From a checkpoint of a small audio embedding model.
Model: 2.41M parameters, log mel input, norm batchnorm, depths [2, 4, 4], widths [128, 256, 512].
Training: soap at rate 0.0026, 9100 steps, batches of 256, held-out accuracy 93%.
Data: trained on simulated sounds of rotating machines with and without faults, 39062 training examples, 59.6 epochs.
Rows from block 5, named by matrix and row number. Each number is 128 + 24 x the weight over its row's rms, rounded and kept within 0 to 255. All counts start at 0. Numbers have three digits each. After the name is the row's rms in percent of the matrix's.
# convs0: reduce pointwise conv (model.blocks.5.convs.0.weight, 128x256x1x1), inputs 172-255
convs0.25 103:193124155189125140155200090106123134172153105102115116153151165123120141103121133113137104087098127134113106156096115090155124145080157136113139144164127149140143110159142183143134146106140127139118137144163114098128117126149105145163120137144152149132
convs0.26 098:105118121107098111103134118160162120101167135115114117092126126145140104127166171129080160125166165160101125092126121121121166129167122137112131176156130122116149159102094115125126103156139167118142138166091164120171121152106146132128173134133120136173
convs0.27 102:137115131110121142166125137160102122184149108141120131119081165156094174123149100119112137131153127145124118112127136133133105086095136130105115112089098147110091110168139100128121106137114119144114118116142111093114139100174129129109142134160143126081
convs0.28 094:076148123113116108154146145096181140124106095125107118141169108102139087104128155171125110121136101119142138126117104161119117126144113114124140159124152121060126154119115150111141119121109106110100125152100184123116102140110128148145137171166140169152
convs0.29 096:124110111124171121118144070129107102159127127120114106133106131138103125132169141132156126123170147119127150111130118127079113075133123111143158193096080110152124128157180108110113146123108151147110129115155120090125107106147126124164133083139108135147
convs0.30 100:178101154120145117068145086173124142131082175100114143080105149152159143092145128094075128137149122097125141095141094130095108104106115120123110083174116088145123111157145149095121134142108136143139161136133146136131153091136114140112131090132188108094
convs0.31 106:138126128126125160139109135118133145167120091116094146142159166150164120149139101177090110097077148146162104151165143164134097131088151137145087128127131153136142162138136149138136093112100161140147118108104156095127109134150118113131134152113109124124
convs0.32 106:125126121129096088084156127120141161138130152118126143111120126133171130137108100114109121143110099142102081104183154086127112123101082091104134114147138068106145082182143110089146119156119113131127125159156099135117102130130106143104153134123127087115
convs0.33 094:131139151113074123152092137161121109126132099179102097172146158105150158116129079177133114108141113125149128119145113137124137124099160143124147114090157148154142110100120153115135158135154108161102139086101096107116156075122110146130127097162136128136
convs0.34 107:111073157157144192126138084093125131152126114116091144170134133150180133149161107117151106141118117145118157143157126143132088121136116174135182089146134129127143131132135142138142164160147123132136094115098115119100127106136098127103127109166140136116
convs0.35 104:151121109110134144115108134143134128169078112123100132134166131111112161108124133131143162201137137096149103128099116094094107156157118165137156125116112106159152145149109135116115157117188133115140100163120124159135104136117120134113135146090135094134
convs0.36 097:149138139110126113133147101054155125164138096113129141100102090117136137134142127117139101139144149120113129111126100132123130097133145114097146196110194138127123114126126153124111135113122126138158133143158141083111107153142103133118079105097162109103
convs0.37 098:152134151127088152130111143135142123118113125131157083131137118148103124107114098117146196149136131146117126138144117114098117166130139128083125111144119110126128093136168116183123208125168113133128127125107130094106132135128134111112135136123150128143
convs0.38 102:103139133100146138148144090150102156118100128129094129156103141096149123081117134143125139094133131104193149138105167167152163122156121099138122150134146173120106125080146141142113107096139128114104108158110122098160102163171122119157135170113158086075
convs0.39 089:119087130103131142170142095109113084127144128119104074122180106125148182154102150152098150137139147145128136154151109107128133153133162138097137166112083124119107099132184166120143113104144132128117170105133120148113138136144116132129127124109108117099
convs0.40 098:108097123110142146181109116127092115095116139166124128102064154110137148092098117107107079123164134103107120123094156134065147133137094096113134081123114137138140148162139134112126073134142106129176110146107160107076115108120125146139132110137096136136
convs0.41 100:158105126129106099105116147084097150108144116087118143113161144161141131112130121120116114149115129111095100136099097137107135180141140103085134159154128139121162127106108144116155122119101162092162134118124102144181183147093130140155161153106099118135
convs0.42 096:125122135144152091159141156129157147179103088142116070122114129161113123178152101154123121098129119112121174157180145104158121179150158115147085106129130137134119158153109127112142134130124145142142115118130132164140122089144092145130119122124096131134
convs0.43 096:124135142141124057155110118090156124119166132151134129173143170128115134160139128136114110108109131152103114152134148122149137177169134140105127213132142103104124104124092132106152107121118132128118143119129165135135147120142150086122154092110119129165
convs0.44 090:137152103130167118096127131156163102114109157142135167149095144124120128118151096136129108185122134119178132132074105112138105119126130103129141147087114129167126161155121179119161171124130118130114154134098113172132147135097139127093116177114120127093
convs0.45 094:143097116127110137129079084092159095125091138118122146112100150149109131127142132080099118098112163143112131084138140116143157092095137137139076092172091181128084113164098140156177097122116120143182140090117150132152169155083089140120133134164100113089
convs0.46 100:148162164147126147160138138112118074115157106134126117134161119144143159103161141086115134112130113097181137177148122151151115112176105109103123124178120117112166150150128137105121122123133108136124123114098101064162128133143168145140123108158116124108
convs0.47 104:119108127119119149132092167107046066120153144085083092095135163149124131103108122112143184136129131109115130139090131068110170124108122130140126176146105152128112143124100183158095145092120104087120127144153139130132116104103135146140122123142131142131
convs0.48 094:156199106142168112108159124138128132125131077111106088145106141141119099164160113176127137103151115114124132136131126133119155148121076118101113154120112075161179102119116119159154134096130113127130109133082185115153071133138155114155161088083124147126
convs0.49 098:132094084116093107114170128114115171100146142171098158122127141117122137086118136137114149122138155113104161085118100117093155111092119152163128144099135134105091096118137131117170131135141111135119167158113152105139162126136125113136130189095099125084
convs0.50 100:143150123124093113110145115149130111151155138106137130189172163148114107128096142157087136170127109094120151130157123134117153103101110159110086116112093113114137103130108138135118093137114129130167151091120121176156152111100136130155105099147088129111
convs0.51 097:104134112093175134153096112161127131130124150117111118133078111148130175136142074123173130156155159097117092110119175120139133144094152107110099119161128148147110119137136095140137136142123098151139195167126108116119129080118090140117117131141129122137
convs0.52 098:099162153122109125131113116130091135117124124106143146158146096085102110153105155134180143187097139096108134150095113123111139114095120154166118171103160120112105135096092132147102131130148112151115109135147160156131157150149139075153114169158095144103
convs0.53 088:099105148154096110140113140133117113131138157147111123138136119168122096149122125108142112138102123124126119113112108165160128141095123112155090096146139124105123097148130159120136082123137125089122153104078091121102102116108127099131119119110116126134
convs0.54 104:150132153185176149106130128075116141113139115125144113133128167132142120125172155076171118104091162113183151108148106179109136096135110135105083138117122082087113107135142119133119180115144103105119162132126138126125134112083145122105139156144124151112
convs0.55 097:130130100119102172140117116155143141120120145128153089129120165163155114167128111115112114083131102099150125115176097112140112108121188115158114132158123172140111110107192135135146117191137101129193165124142138108135135097109075141105147131136153139132
convs0.56 103:126123090119127119113158121133098122121185088094174099120140118139133112165124109145164144134092151130135175089197128124096168140134126142080154145124161120102133104108138150160113141102094155117147134114105152141145166107148109144139109124119109104129
convs0.57 104:159102135145151139135151115117099120133130101127093166147122128130138130110144141130102190102190132129153129137084113141110156150130104184139128102140106115101146077144097103153114128156117109118139130082117150094127112137145135110132137099058099106112
convs0.58 106:156073147141157139117115139155130168152109127121130127182124110136161124107123084083100099142149130090138128113095129117138111102097112170116159152131101123127073104120128182123144104087139146151114117118119125134144113131149109095117157148152155109092
convs0.59 103:140142129152165169170110103124149123128128098141097155130173132122108123128150124133137108139121140137125166132135114157133116152121115166130143105155072136143131128096121177157161134153120163094106125110125118174124118074100129144109133162126133134093
convs0.60 103:126145145130161147143096115082103128120110101120154102107105146120142131195163148148101161118070075123102157120125133115155107110109128154161120135133139133131146116124152121150120158147106177127098125090072123130118155157111106098125083121133124104080
convs0.61 106:174146125093117120155128158118140083103111112162098132137187089129107120128110167155155143165105142133107136118123133101153101102118171117130190135154132112150151136091141158137134138140130109152173104098133134108115134101137127117115151121115128148087
convs0.62 101:138107102122150094120142108116107090157112092152181145120108079113086125117122098136130136105141091093152112217134144122125174119117128130114136148125134156078133158084115085129123126135080123098140114083145105088139146126150132121093134154171138111183
convs0.63 094:101116153148154141114109108183152129122109161124118161096117126139103134100137109156102103084123108121131135130105142140117114151102130125149157103095119155112110092109130165151140162135164141096114148112135139143147127140103130103155177127172116153132
convs0.64 104:139148137131121124135159104159118104128124133134103156143098165120146124114103134166145119104131117140157090121172107140132142171153157117102113139071120120156142116097110110124104091104078108119118095152161121135122131093119129104125146122103117117110
convs0.65 109:104137091132173120161124113094148135097183123154103122134094073132163121176133165144111180159145152133146110089097079142108139096115113128130141141139141151152094113100161108152105131137156078141094126125139085130118135121172130100172130129115124128147
convs0.66 093:080139088125101087138113113127150158131121144163116100124182113112139103126127133130166154167127141140090122127115073165138153131139142130099119129130129148102149143121128107122168082159135171132134136156131088091113113126079135150161138145103136129095
convs0.67 093:126131166135103119127132151135095144134131105121130186159131183132127121107117160149136126112141159097118105097179157166080155128132158181141133099204146136092130113151107126153148121152127083139173140120131146096164125144124154113109155105080103122165
convs0.68 101:134154128136108136107133107099112135130146113120133106122142107126181149131157105145111160165119104152133108154135090126162143130152146117112204132097131078178085175127096102140147129139113088090125100135117115171087137109157150102182120110137095155143
convs0.69 102:166158138116152091124132133147158101121097155095117111155109141137160154178112072101104128116163149122129097114183120096120144126160101134095076144138128085144093150144105138119129199097146141096143115162085136146152145142124162158125142087153109092148
convs0.70 111:123143134154084123136105098121142131150121176120130131145141110122157121142123109154128142133116169152077145150093145158155192144124067130135151098101092128114164098107107126117084142129147098095135091127105138112109154112099100117175132107168165109126
convs0.71 100:166110139164112122140128133119178123102137123109147091127123074110156097098140158110110131110109102140095120090119154124147132076147162110129140096109103140123150121134154112102144166103105123111163182083140102138136137119144143127094144165112137077141
convs0.72 104:178206162120112140141159134143152133160102108160116151105135159154107077157185092145108102113158113146114126135103194132103123067146129151129094112140094159153149112100140108139138096119107114185134146117142114115166151125129106150131183098155118129121
convs0.73 100:136099087177157136137199115136139154139119121101137129131122157107107144131163102140165109115164107094118065121108152114108121121176107133141122135125155164166107120188137094134125132129125150137117125058148072110139121112124113143138175124104134115155
convs0.74 098:143166127105124111135121182141113126165110140106122151172107144115112119081119149133125142120099120090104120148070144146176124156172139142132147096131135111127108131122138110137123105094079138078187136132114105112157118126117099150139134135145129113118
convs0.75 098:131149162150122172126142162123181149134151182138128143122115144104150133111122167112169133118112115132122113109153173128126154109180123136131105120121133108158117109137099123149109201135158142129102130116131099112150141128143093120119139147124102122119
convs0.76 102:179155101161138153138118150103111161138153110111132043132111102097124118129159181084145096087150126166097159107145119128105162115129134124124105081174104091093152127147144149109120137099128127095128165152141130132153122127125146105139147104122118105158
convs0.77 096:091166104145097119081136123124111146137155114100098168135093151147142094122126144147139096151160127125122175103124119112080135123173131119104112113164171129174146150157104085133120131112096143119142107111108131123121109116138106160101162101130130124114
convs0.78 092:081137195127096129104131125151086127120103123148122078124090086134135134185122149136102126130143102159115134161130166106123112130113122148126109104155141149102202099115142160134154111119155136167114159121112131113147164084124124142093139142130095124109
convs0.79 098:115149121166125179095113184138149132129131167087114125114104141144123116092124162112111114137168087125160134165084210146094139146114099114125117098146111150118109104071153140125115090119132116136100177116083117140160147139113177131173120102162100106117
convs0.80 102:135156137144152142126121125132160128107128128133136143130132118138113131155125085146164145106090132159122113100195137090138148124169107104109119174129128138121149157124150147103091106121133130108133135122106144112170134212164178097160113148123139121126
convs0.81 095:106127125133127193131102124132181096138096113160144126131141131124111130141126092085100149125116147089132164110119118063108108131100129140125130127162149172090153092135138150163194131128122139116134166108110093116053100091107114117107133118109169109144
convs0.82 099:120128082081133144147105122119158140116129099160163112079103126078112092136130140085137090095091148119105176145119141098175133118153149085093116124157119099139124134086179135128119121133119147144111123135152103114115136137121132123134161142091135116107
convs0.83 110:123091119150127120131095138123123128147157125126095079129114103112123089132104110100152122145152165164162125128116136127173162111158126089156116183120123124113131104074129154133119152126122125128120115094205155143101151122122147165095136137100099166098
convs0.84 090:132166148172164114181148119124140127118169107092114126098141101095121147149164147180113154104104147098092149138137135124111106079106158098102130124143123133123136154124109112116137169102098170150117120093092142163096120172115093155119105092125093097122
convs0.85 089:105102121132113182155145124123129081140128135130175154083125144133139138164101105114145133122123073137179144143088099121123124092149133117159151168113145148087091109130167124140162166111159109136104163160136103143125116127127106116128178137149146115104
convs0.86 102:119126141141145120112182165083161130188158119116128130151117212148109144118119099136123122128145125187122107117103138123137117155109148126140123128142124110155130164124101140128119121120104146200165134093105140132102163128099150129144126100125147126108
convs0.87 100:122124124099196089163150150096084157125117121077160165139117092152077152115154129130128117110083139140157142126122133134076160078144109157118158106125128100184158142120104140134133099123147140100169112104112136153079121141139131104085152101169138118130
convs0.88 101:128128109132119130100153179133119166103091118085138081154106131128135122119115123136119103105125164096109135147124138139105108111116140112098108145136158179132120096124163133172100165145116137078148083123108109144163157088097079155122089145093135130134
convs0.89 095:084114136164133123135152144148120092119146100131086110120118126194153125136156147132117119140109141115100100121135152117112134149116151113115119162106099089129128113142113134111143133136097109154143078117127162117090109111162117087116112123126104132096
convs0.90 091:129159115138085095129119131162102141076112084129123118193090082101124146166177141114115141083136153107148084098137129153088129143109095139097132116129134143136116140155124103131103104101139190115119175118105109078115133114142140122126140153137139092117
convs0.91 105:145121135097084140120145140123093131128103113138144131110104181129083141145167111081146125124159103129088144110126138132171146149088140131125106139089123128188180113144162109142116110084094119109101127102143128117102147123135129108143142153109094129075
convs0.92 094:140122133109134131126121168163109138134120138104105131146138098152125108170097157131127135104149117113099121126095122130123119152080121154179109155113118129124118140126157131157136087140147113081114132092141179152137119185139157143130106075115122135137
convs0.93 108:093127094135156100166148124139162100141159120130127128107129149116135110121160167142118147114140125112124117140107145135146168115094119148158142120164070119118099119117130126145105094132139153137146155137120121147088123114152100098078145150137097123127
convs0.94 097:093132098122077129099135141153108143116120136127118096132150104102107161130147118104104131139150158101129152106107110106145128119126132097111080102114109113130138164127140152135152112131125117160145152118156124133110083185094135151184130112132118119120
convs0.95 103:088089152106090125106133120114120128118124134087151148190160135133122142103126162113108092117121142095150135153158103125139086099113120131173105135128111097133116157178141108105107120125149084158130125133111137099163147112112159156131136137111130100071
convs0.96 094:167094137117139119172141144130145121106139118148118158182145069130143103122123153159125098152087120153122160117077105107106133114157065081098141131134129123089122112151124080136160091180113096172111124110101136168121074132189117186137128129128128095134
convs0.97 100:126142099127119130137095136117136133137101082126104162110120112124096140069127090139147171123148118090148091126131145124122126126125132064134132094157129163143127165105132106123181127114135180154135121096131093139152130135111167073114128114096136089085